Weights of a small image classifier.
Model: 7.64M parameters, 24-pixel images, norm batchnorm, depths [2, 4, 2], widths [96, 192, 384].
Training: soap at rate 0.0037, batches of 384, held-out accuracy 91%.
Data: trained on rendered scenes of coloured solids on a plain floor, 195000 training examples, 14.8 epochs.
Rows from block 5 of a small image classifier, named by matrix and row number. Rows with one number belong to one channel. Each number is 50 + 12 x the weight over its row's rms, rounded and kept within 0 to 99. All counts start at 0.
After each channel's rows are labels from the 100 images, of 14848, where the channel reaches its highest value: "peak at" is the part of the image that holds the peak. Only what is clearly more common there than usual is listed. The data: rendered scenes of coloured solids on a plain floor. In brackets: how many of the 100, against the usual share in percent.
# convs0: first 3x3 conv (model.blocks.5.convs.0.weight, 192x192x3x3, each kernel summed), inputs 0-95
# convs1: second 3x3 conv (model.blocks.5.convs.1.weight, 192x192x3x3, transposed, each kernel summed), outputs 0-95

convs0.130:10 55 39 64 52 63 39 29 47 44 45 56 37 49 45 49 59 39 33 59 57 29 54 30 50 35 59 67 54 47 58 62 59 49 53 70 38 56 47 75 49 45 59 38 49 46 47 72 54 44 56 43 55 33 59 54 71 47 41 50 55 42 39 40 70 61 60 39 48 58 53 47 44 53 53 35 36 35 67 37 54 43 22 41 71 28 60 41 59 38 27 47 59 62 39 52
convs1.130:40 51 46 22 35 32 52 21 55 34 40 50 62 59 67 65 38 59 41 46 49 69 36 62 50 66 36 29 49 48 43 59 48 42 43 54 59 50 53 34 31 64 62 43 58 41 55 39 58 74 64 25 42 36 54 63 61 50 61 53 64 44 65 66 34 66 28 69 44 34 43 49 45 25 61 56 32 47 44 52 40 48 55 47 50 31 60 49 41 53 50 60 40 49 45 59
peak at: bottom left (33 vs 11.1); bottom right (27 vs 11.1)

convs0.0:47 61 45 45 71 53 52 31 42 40 54 46 63 34 25 38 39 25 55 53 61 80 57 62 42 67 53 37 39 39 65 35 41 29 50 62 53 43 53 43 34 45 51 48 54 51 41 49 38 57 45 45 40 48 47 64 19 44 55 45 37 61 80 42 61 32 59 64 61 57 66 41 68 35 52 33 47 41 59 49 47 70 70 39 59 57 28 36 61 53 31 36 45 46 58 44
convs1.0:55 56 43 55 64 36 45 51 66 39 45 77 60 58 37 54 43 60 59 45 40 57 45 71 62 34 43 41 50 49 55 40 55 34 59 56 41 38 63 44 41 43 43 55 62 45 52 36 51 28 70 55 17 57 75 43 40 59 43 54 50 58 31 27 40 50 51 65 54 44 51 47 47 60 45 67 56 38 59 30 43 53 47 58 71 71 41 54 49 55 48 52 65 51 35 50
peak at: bottom centre (36 vs 11.1); bottom right (29 vs 11.1)

convs0.156:48 66 48 72 64 40 51 41 42 61 43 39 34 55 18 28 48 63 45 66 52 43 34 44 54 41 17 29 40 48 43 45 54 48 50 55 57 60 36 54 64 44 55 50 56 70 45 55 57 56 36 40 51 58 35 45 50 58 53 47 50 32 64 53 61 50 56 58 50 48 41 59 56 35 52 44 48 56 56 51 43 59 41 41 88 42 39 58 30 55 54 49 49 49 89 52
convs1.156:41 65 58 62 18 62 57 63 43 69 60 48 63 55 58 34 60 54 56 48 38 57 57 45 49 52 74 61 45 33 45 56 56 54 76 16 50 56 40 48 50 62 63 42 47 55 34 49 57 55 40 62 52 52 56 38 50 69 31 65 53 64 39 69 56 56 52 50 31 69 41 34 46 56 48 49 64 53 61 53 68 52 40 56 58 58 51 54 45 61 07 57 39 58 81 33
peak at: middle left (27 vs 11.1)

convs0.84:42 29 50 49 56 41 37 51 53 60 40 40 53 50 62 39 50 37 54 53 88 44 50 29 54 59 42 52 52 38 51 46 61 40 62 36 54 24 45 62 57 25 32 53 43 54 57 53 50 67 63 57 47 49 40 34 58 44 59 68 40 52 24 41 43 59 46 46 57 57 33 43 40 57 40 33 36 27 49 30 39 39 31 46 61 48 55 33 35 56 30 30 60 47 47 43
convs1.84:64 37 44 66 45 47 36 62 36 47 65 41 50 33 68 56 59 48 79 49 54 39 47 54 66 45 48 41 41 44 52 55 47 55 65 59 45 44 23 52 53 56 52 52 36 62 28 49 73 28 34 58 48 42 37 44 28 53 43 47 31 65 37 50 59 38 41 49 71 65 61 76 45 69 37 53 51 42 57 68 69 49 44 60 68 70 40 46 68 35 66 72 26 48 62 46
peak at: middle right (27 vs 11.1)

convs0.54:64 46 65 31 32 52 46 26 44 61 42 58 43 71 50 65 51 42 39 17 47 51 60 37 67 42 38 53 57 53 58 54 59 21 63 51 51 42 56 46 67 48 51 35 45 61 44 49 52 51 56 44 38 48 37 52 31 57 42 29 29 40 58 50 45 72 53 60 47 48 43 54 58 33 34 37 37 39 59 59 48 76 43 67 36 29 47 52 76 62 54 55 38 67 54 63
convs1.54:39 57 57 59 48 43 50 60 66 55 59 57 69 42 27 42 60 47 52 39 46 61 63 39 00 89 36 69 37 40 44 48 43 58 47 61 65 44 50 39 72 49 42 40 54 42 42 65 40 50 71 63 45 65 48 38 50 38 53 58 49 59 51 46 29 40 45 71 51 70 39 42 39 38 54 53 43 49 50 56 50 38 51 55 57 50 49 52 50 62 55 39 49 43 47 52
peak at: middle left (31 vs 11.1)

convs0.157:59 36 45 43 39 48 58 37 46 47 42 47 46 61 49 61 40 65 32 40 44 45 49 30 41 46 44 48 56 46 36 44 32 54 57 37 51 60 21 58 45 51 31 38 50 35 46 44 43 47 53 45 60 32 53 63 44 45 78 55 54 52 46 45 46 68 53 51 56 56 27 57 55 34 52 47 32 63 56 40 37 45 54 46 50 49 42 66 41 48 47 60 41 34 47 69
convs1.157:40 54 51 51 47 28 57 62 51 51 41 72 18 28 44 32 68 48 49 43 55 63 60 58 43 56 49 68 43 52 67 50 35 51 47 49 50 56 47 56 43 45 09 75 42 49 62 46 42 55 48 58 58 50 43 55 56 37 45 38 43 48 40 40 49 60 48 50 46 51 58 52 69 59 12 55 37 74 53 72 64 44 45 32 42 49 59 86 49 38 42 36 49 67 36 59
peak at: bottom centre (47 vs 11.1); bottom left (27 vs 11.1)

convs0.147:54 44 70 37 37 43 51 45 45 48 58 51 40 43 40 55 47 57 29 37 99 34 47 42 34 64 40 57 39 54 54 45 52 34 77 34 60 23 50 57 52 62 51 37 47 31 58 40 66 40 48 52 32 51 51 44 30 62 57 47 41 61 36 44 56 43 51 49 68 34 28 49 37 56 50 34 66 48 50 38 44 64 43 29 39 40 40 45 47 47 50 66 32 55 26 53
convs1.147:72 62 59 51 34 61 47 78 49 57 66 51 57 71 83 52 45 42 46 62 43 48 54 45 47 45 47 50 71 66 50 56 60 32 54 37 45 45 78 60 56 27 66 43 31 53 49 51 57 65 45 44 51 71 40 55 33 61 38 37 60 53 61 62 61 59 63 46 65 36 61 42 53 65 52 28 66 51 60 63 55 36 38 56 46 43 51 52 51 50 33 45 23 46 68 31
peak at: middle right (49 vs 11.1); centre (38 vs 11.1)

convs0.33:51 44 34 61 37 44 44 26 35 59 51 68 38 31 44 64 62 59 54 48 55 40 51 44 58 35 45 61 63 61 51 57 49 59 46 28 46 45 28 57 61 63 54 46 34 45 39 25 45 59 42 56 54 43 34 55 38 57 57 32 54 48 42 30 29 69 20 48 51 48 41 42 41 64 42 43 40 54 48 49 38 42 46 50 45 29 48 41 40 52 61 47 40 42 51 60
convs1.33:50 36 67 51 57 64 41 63 60 50 57 51 65 62 85 49 58 70 64 38 55 49 51 51 71 36 53 61 27 51 53 35 58 41 65 47 44 80 49 66 58 56 43 45 38 54 47 45 43 51 45 30 32 53 57 53 53 54 52 48 48 53 52 47 47 43 53 23 56 58 78 47 64 59 47 57 62 44 43 41 59 62 59 62 55 48 44 55 57 50 58 53 50 53 67 44
peak at: bottom centre (28 vs 11.1)

convs0.10:52 51 61 58 69 47 54 55 43 51 38 52 39 61 43 49 42 51 56 34 51 51 57 37 42 62 27 34 70 30 59 49 55 79 48 55 50 23 55 24 58 56 50 23 60 56 52 48 15 54 68 13 72 37 45 34 49 64 58 52 45 50 51 48 64 34 48 47 37 42 42 44 32 52 62 60 39 37 69 65 36 46 57 34 36 38 26 49 53 53 66 72 59 56 62 29
convs1.10:46 30 65 69 67 62 27 31 42 71 55 67 47 41 34 53 38 28 52 39 51 65 67 38 28 60 40 61 34 74 60 40 52 55 54 59 68 43 43 66 52 41 54 42 76 66 49 57 78 45 27 50 56 43 42 39 49 42 61 49 68 34 43 39 37 53 51 63 62 51 67 56 43 61 42 34 64 38 73 62 46 50 46 53 50 28 43 55 64 41 68 25 63 50 37 54
peak at: middle right (32 vs 11.1)

convs0.28:85 69 45 45 42 40 30 51 19 53 27 53 46 31 45 52 46 61 69 52 63 64 48 36 28 51 39 56 45 38 39 41 59 35 47 54 55 37 39 53 36 24 56 49 59 45 58 27 48 49 53 72 54 45 46 45 63 52 48 48 54 62 48 54 39 43 45 46 45 46 43 52 67 38 35 55 34 29 50 44 41 45 47 59 83 44 48 62 41 40 64 44 44 51 28 59
convs1.28:32 46 47 16 35 39 40 45 62 42 31 36 57 65 54 54 48 57 36 34 60 59 61 42 51 49 52 60 53 39 92 46 39 36 54 59 53 52 53 37 42 58 50 53 43 62 61 76 55 57 48 58 45 38 54 36 52 53 55 55 44 53 53 49 48 48 49 43 37 55 43 21 39 56 50 56 48 37 46 36 51 58 40 42 68 53 55 42 57 64 36 61 48 47 56 56
peak at: middle left (45 vs 11.1)

convs0.16:50 54 42 61 50 47 62 53 64 54 53 47 52 40 40 38 56 47 80 41 57 26 52 37 58 51 60 52 43 55 05 55 52 17 50 45 41 60 46 58 39 41 58 39 53 38 51 26 59 49 55 49 52 36 60 56 43 49 62 43 56 38 36 65 51 63 49 38 54 61 36 64 53 67 32 36 30 24 61 46 46 53 42 55 43 46 56 57 46 46 43 59 38 57 55 37
convs1.16:75 42 55 60 47 49 49 77 50 52 57 49 56 56 35 53 54 35 51 43 59 17 44 31 51 51 58 50 57 50 32 58 53 33 54 43 55 72 60 32 75 07 52 44 32 56 44 26 36 51 43 49 40 45 48 36 34 36 17 40 47 51 39 51 73 35 42 48 48 48 40 41 67 69 51 54 57 59 48 74 54 44 35 55 48 61 51 60 41 76 44 39 17 47 45 32
peak at: centre (54 vs 11.1)

convs0.23:63 64 46 75 55 56 50 56 48 35 52 68 46 33 45 42 76 31 52 38 66 56 42 56 55 42 55 47 59 38 68 49 51 31 39 52 52 46 47 42 43 64 51 32 25 59 56 67 58 53 40 71 46 48 43 51 69 47 41 67 42 52 14 49 49 44 50 33 46 49 59 51 48 41 49 39 61 64 49 39 45 49 64 45 57 56 40 44 34 39 59 47 54 26 63 46
convs1.23:61 33 46 87 73 61 57 47 46 58 34 75 57 51 37 51 57 27 51 56 57 48 42 31 49 43 67 50 46 50 40 56 53 34 61 51 52 57 42 50 60 29 49 47 73 46 45 56 27 48 41 58 70 45 46 51 39 40 61 48 45 65 39 31 52 46 38 42 51 50 42 49 55 66 63 48 73 59 61 51 54 58 31 41 71 52 40 59 49 64 66 39 45 61 41 44
peak at: middle right (35 vs 11.1)

convs0.169:63 51 61 64 74 51 47 53 48 41 32 57 57 30 61 59 51 44 51 34 59 45 52 62 54 40 22 39 45 52 50 44 72 41 54 38 38 56 32 44 50 36 58 16 45 60 56 55 58 34 59 37 52 31 60 44 45 42 51 32 48 50 68 53 30 41 62 37 46 54 69 34 32 60 33 42 36 42 56 55 47 48 37 44 79 62 55 51 40 54 77 51 46 73 61 23
convs1.169:46 56 57 76 73 62 51 53 41 48 59 66 45 47 52 64 52 21 52 46 46 56 53 45 60 39 28 39 60 40 50 31 52 43 41 55 48 70 54 43 61 67 43 39 57 44 41 41 40 47 47 41 46 56 35 48 38 54 40 52 58 66 32 54 65 51 26 37 32 56 61 65 78 51 42 84 62 57 43 47 46 54 60 60 67 61 43 58 41 43 61 51 54 52 17 51
peak at: middle right (28 vs 11.1)

convs0.185:63 50 55 51 50 62 52 54 64 58 46 37 44 62 52 56 60 52 58 64 65 60 24 53 72 69 61 76 59 47 76 54 56 45 51 64 63 54 52 29 44 54 56 57 52 46 62 31 36 39 41 25 37 36 44 73 61 46 57 67 43 73 47 46 35 57 59 43 47 47 65 59 53 49 45 66 54 33 42 52 44 22 53 48 56 56 51 47 39 37 61 40 55 51 45 33
convs1.185:53 67 69 51 51 56 42 46 36 68 63 62 42 50 52 32 60 42 51 53 52 59 26 59 56 47 66 77 46 68 52 64 65 51 50 55 55 41 48 63 51 52 31 48 49 38 37 74 55 64 53 14 50 45 56 46 53 48 46 39 65 79 41 68 41 41 32 49 43 48 52 39 49 57 39 31 66 53 79 63 61 36 52 45 60 60 42 58 45 50 52 37 46 57 52 59
peak at: bottom centre (33 vs 11.1)

convs0.175:53 82 40 37 65 49 59 33 46 55 30 43 49 51 45 27 44 65 49 49 36 38 54 57 50 40 48 34 37 51 45 46 45 57 47 50 49 57 67 37 35 43 61 48 71 44 31 49 48 36 57 31 48 59 45 46 41 28 60 63 28 44 57 51 55 52 42 67 50 30 35 31 51 55 49 49 52 32 28 61 60 34 41 56 56 31 47 54 45 52 64 49 33 62 28 72
convs1.175:54 84 72 70 31 75 49 57 63 71 60 63 54 59 68 51 60 54 39 36 51 33 58 39 51 32 47 60 41 52 45 47 53 14 46 53 67 49 49 49 58 73 39 61 39 51 41 58 45 43 53 64 60 40 42 34 29 57 47 28 56 62 22 54 51 46 40 47 22 71 61 53 49 50 49 53 61 33 69 65 63 34 21 45 60 59 54 48 50 74 40 55 39 59 55 57
peak at: bottom centre (27 vs 11.1)

convs0.151:57 56 58 52 56 24 58 58 40 60 62 50 53 52 50 62 53 53 38 62 99 52 46 37 56 41 42 53 51 53 73 43 41 67 55 44 53 46 55 54 56 37 49 54 51 58 65 49 43 50 56 46 40 45 47 54 46 52 40 54 54 46 38 63 53 34 45 43 52 46 22 41 35 44 52 37 53 61 44 57 47 50 38 33 56 41 48 54 52 55 60 33 11 67 43 33
convs1.151:60 58 48 62 57 58 56 60 56 50 51 39 53 37 42 37 56 35 35 52 00 35 55 42 44 53 51 38 40 42 36 80 36 47 54 58 50 52 58 51 60 51 46 47 47 45 70 57 32 35 38 47 45 68 57 20 39 33 37 40 51 53 43 40 34 36 49 60 64 53 59 56 38 70 53 52 51 63 43 60 49 48 45 59 55 55 43 52 36 49 58 30 24 29 41 35
peak at: middle right (52 vs 11.1); centre (40 vs 11.1)

convs0.32:78 39 46 60 36 42 48 40 33 52 44 31 32 50 64 56 47 54 51 58 68 41 61 46 60 60 54 33 54 41 73 45 45 45 30 47 39 51 42 48 55 52 51 50 68 58 60 25 60 59 46 68 61 42 71 48 53 33 50 37 44 41 36 37 41 58 29 52 51 80 39 37 67 22 56 43 41 60 41 33 54 49 60 54 43 49 46 60 69 42 31 24 34 42 52 43
convs1.32:47 69 59 50 44 48 69 57 54 70 40 33 35 38 67 49 55 46 51 50 47 38 58 53 59 40 58 53 64 45 52 57 25 55 24 55 49 41 69 53 70 65 37 48 39 63 54 57 56 46 55 80 52 47 35 33 41 53 51 27 56 70 43 48 55 50 57 43 42 69 53 64 56 26 55 70 28 50 40 34 58 62 42 26 49 52 43 46 31 53 31 53 52 54 50 58
peak at: middle right (27 vs 11.1)

convs0.36:40 56 69 77 67 45 37 24 62 53 44 58 51 57 40 63 62 34 55 48 57 47 29 67 43 29 46 67 38 53 61 37 42 58 86 50 55 57 66 49 43 37 63 26 39 52 34 42 60 56 71 52 43 43 53 45 62 50 52 51 61 52 64 45 47 53 39 45 35 51 40 45 36 50 58 55 34 65 59 58 46 48 64 40 79 60 58 52 31 63 50 32 62 50 39 52
convs1.36:40 56 51 40 48 51 53 62 93 45 49 51 03 30 47 61 45 41 49 49 43 42 69 43 56 36 45 39 42 55 48 58 22 56 38 44 34 62 98 69 56 47 65 45 50 55 46 57 51 77 43 58 54 45 41 56 53 46 38 63 49 41 57 32 58 59 41 42 47 33 85 76 58 34 32 76 52 43 59 57 54 43 65 33 46 41 61 44 49 39 60 59 44 56 51 44
peak at: bottom right (33 vs 11.1); bottom centre (27 vs 11.1)

convs0.173:59 59 52 39 59 52 44 51 38 53 47 49 50 51 48 48 96 46 61 53 46 61 34 54 52 32 61 42 71 51 50 46 41 60 45 44 41 37 61 28 38 42 55 37 59 61 42 45 49 60 32 65 43 49 51 58 55 49 52 48 90 59 28 38 49 45 43 70 56 53 71 43 36 45 49 40 29 45 61 53 71 73 40 71 26 42 34 63 55 47 51 38 49 50 36 44
convs1.173:50 40 70 66 35 38 63 40 46 61 52 58 57 50 30 54 66 62 46 52 59 56 39 57 55 58 37 55 28 53 56 60 56 48 45 57 52 41 53 49 47 70 36 68 63 35 39 65 66 46 56 42 52 48 34 49 51 61 44 34 83 37 44 67 48 46 54 67 60 62 45 41 45 40 38 46 47 61 55 55 54 26 52 24 37 40 60 77 44 36 55 60 51 32 63 40
peak at: bottom left (32 vs 11.1)

convs0.118:75 45 45 60 53 36 48 60 49 50 58 69 45 39 17 44 53 52 47 58 49 53 54 55 46 50 57 65 44 50 44 33 48 47 41 48 55 68 58 55 65 62 36 51 35 57 61 62 65 48 34 82 63 42 51 68 45 51 37 28 60 43 41 43 70 47 50 58 57 53 57 47 39 15 50 51 58 45 56 41 55 50 59 52 45 53 35 47 74 40 31 49 37 62 71 54
convs1.118:57 60 61 67 48 60 41 33 45 58 61 49 42 56 13 39 62 36 48 53 54 60 57 59 48 47 52 65 54 71 42 73 49 56 44 50 48 91 42 59 65 67 58 37 69 39 53 59 35 47 42 71 84 70 47 41 44 46 61 55 61 58 45 51 68 61 34 54 45 69 63 51 52 27 44 49 41 64 48 48 55 37 28 41 57 61 46 63 42 52 48 56 45 52 40 43
peak at: middle left (30 vs 11.1)

convs0.25:63 39 48 54 26 48 38 65 64 60 68 56 69 67 31 49 29 72 55 48 88 78 49 53 46 72 52 56 43 56 24 44 43 57 54 61 53 59 79 41 40 44 32 43 60 53 44 33 62 56 49 49 58 75 57 54 52 73 56 42 45 50 55 65 64 74 58 44 28 47 39 46 69 53 52 55 46 57 49 45 67 56 44 52 54 57 51 62 72 55 37 54 54 43 46 46
convs1.25:73 64 56 69 54 47 63 61 32 69 49 55 69 43 50 37 54 33 36 51 62 56 51 58 51 40 80 50 24 42 50 64 53 50 69 43 74 52 36 54 61 55 51 49 36 31 47 52 30 41 32 53 65 45 35 44 38 45 32 49 36 66 39 50 52 28 37 50 42 63 38 41 38 72 52 38 62 58 67 57 65 47 47 48 74 62 35 43 15 44 44 47 55 50 40 29
peak at: centre (33 vs 11.1)

convs0.124:52 64 33 38 49 52 42 31 64 52 38 51 47 60 64 61 58 51 44 53 57 47 43 44 68 49 50 60 56 54 45 59 39 61 47 23 41 47 41 63 54 31 69 30 52 59 45 68 43 78 58 67 53 46 43 47 51 68 33 50 51 58 56 43 35 25 19 42 49 38 55 67 31 52 63 56 48 38 56 33 45 63 64 42 30 50 41 45 35 34 65 47 52 58 47 60
convs1.124:40 50 46 49 46 26 61 63 40 65 44 28 69 43 52 49 37 67 54 59 40 26 29 57 55 59 39 43 52 50 54 58 53 44 70 24 52 58 50 41 47 69 53 40 45 44 49 40 50 32 41 67 68 53 67 50 41 47 46 39 63 38 40 78 65 37 53 41 54 36 73 46 45 50 45 36 54 28 41 58 43 44 45 50 35 45 48 50 69 67 55 45 49 53 44 29
peak at: bottom centre (30 vs 11.1); bottom left (29 vs 11.1)

convs0.128:76 46 32 56 75 47 47 56 55 42 58 69 47 67 71 54 64 44 76 59 17 51 46 56 51 50 70 43 31 28 26 42 59 40 37 39 35 49 69 33 32 43 43 45 52 51 33 69 55 42 57 54 42 26 46 40 64 50 39 46 58 42 53 42 56 53 42 52 43 45 43 43 51 58 39 57 28 53 38 57 65 62 34 54 37 55 31 76 47 52 56 51 47 68 47 62
convs1.128:55 61 52 52 67 44 28 50 44 25 50 63 37 55 48 48 53 62 27 59 68 48 64 50 71 45 64 47 48 45 76 71 46 48 37 50 29 52 69 63 40 44 52 63 57 67 61 62 52 69 29 50 36 45 45 47 54 44 38 39 52 48 68 53 54 45 49 58 63 54 54 38 45 75 35 41 67 45 53 56 50 52 46 45 53 43 51 33 44 46 54 53 42 46 44 65
peak at: middle left (39 vs 11.1); bottom left (30 vs 11.1)

convs0.171:38 49 48 43 69 49 38 19 32 62 48 46 36 40 54 52 50 64 44 37 58 14 55 39 44 59 65 36 62 58 38 68 32 46 56 42 43 32 36 69 56 30 66 63 45 51 49 45 43 41 39 42 51 60 36 53 62 24 55 56 48 37 59 46 55 67 46 47 75 55 33 26 44 47 66 38 43 69 47 33 50 40 45 56 69 46 54 57 52 32 52 58 56 34 59 47
convs1.171:54 30 49 31 57 56 60 27 47 43 45 53 62 34 10 42 64 50 37 46 36 65 56 47 39 45 43 43 51 41 54 42 42 43 55 49 55 33 41 40 43 57 49 71 77 47 64 50 38 63 77 60 35 57 54 37 65 49 62 68 45 45 51 49 36 54 45 51 61 45 40 51 32 35 49 50 57 63 21 41 37 49 62 35 29 48 45 41 50 54 56 42 52 56 32 76
peak at: bottom right (29 vs 11.1)

convs0.1:88 62 48 58 38 42 34 49 37 64 45 48 54 44 47 66 43 53 75 47 86 60 48 36 64 64 52 71 60 56 58 49 35 40 50 33 36 52 79 49 53 34 45 47 33 39 66 30 44 41 51 39 48 70 66 39 57 35 30 37 64 58 39 54 35 40 53 42 36 60 20 55 50 53 33 53 41 46 50 61 65 53 64 67 57 60 44 75 52 59 45 46 31 42 40 29
convs1.1:22 53 49 43 33 49 46 47 46 60 55 51 49 47 55 55 63 50 54 40 00 56 43 53 45 45 47 60 42 25 65 63 49 44 46 36 56 42 34 36 61 40 44 45 51 67 46 76 43 59 51 45 48 62 32 37 59 40 49 51 57 54 33 50 54 34 28 36 38 62 52 43 59 66 29 57 37 63 52 48 60 38 63 56 50 65 44 47 50 42 44 68 29 56 82 33
peak at: centre (51 vs 11.1); middle left (31 vs 11.1)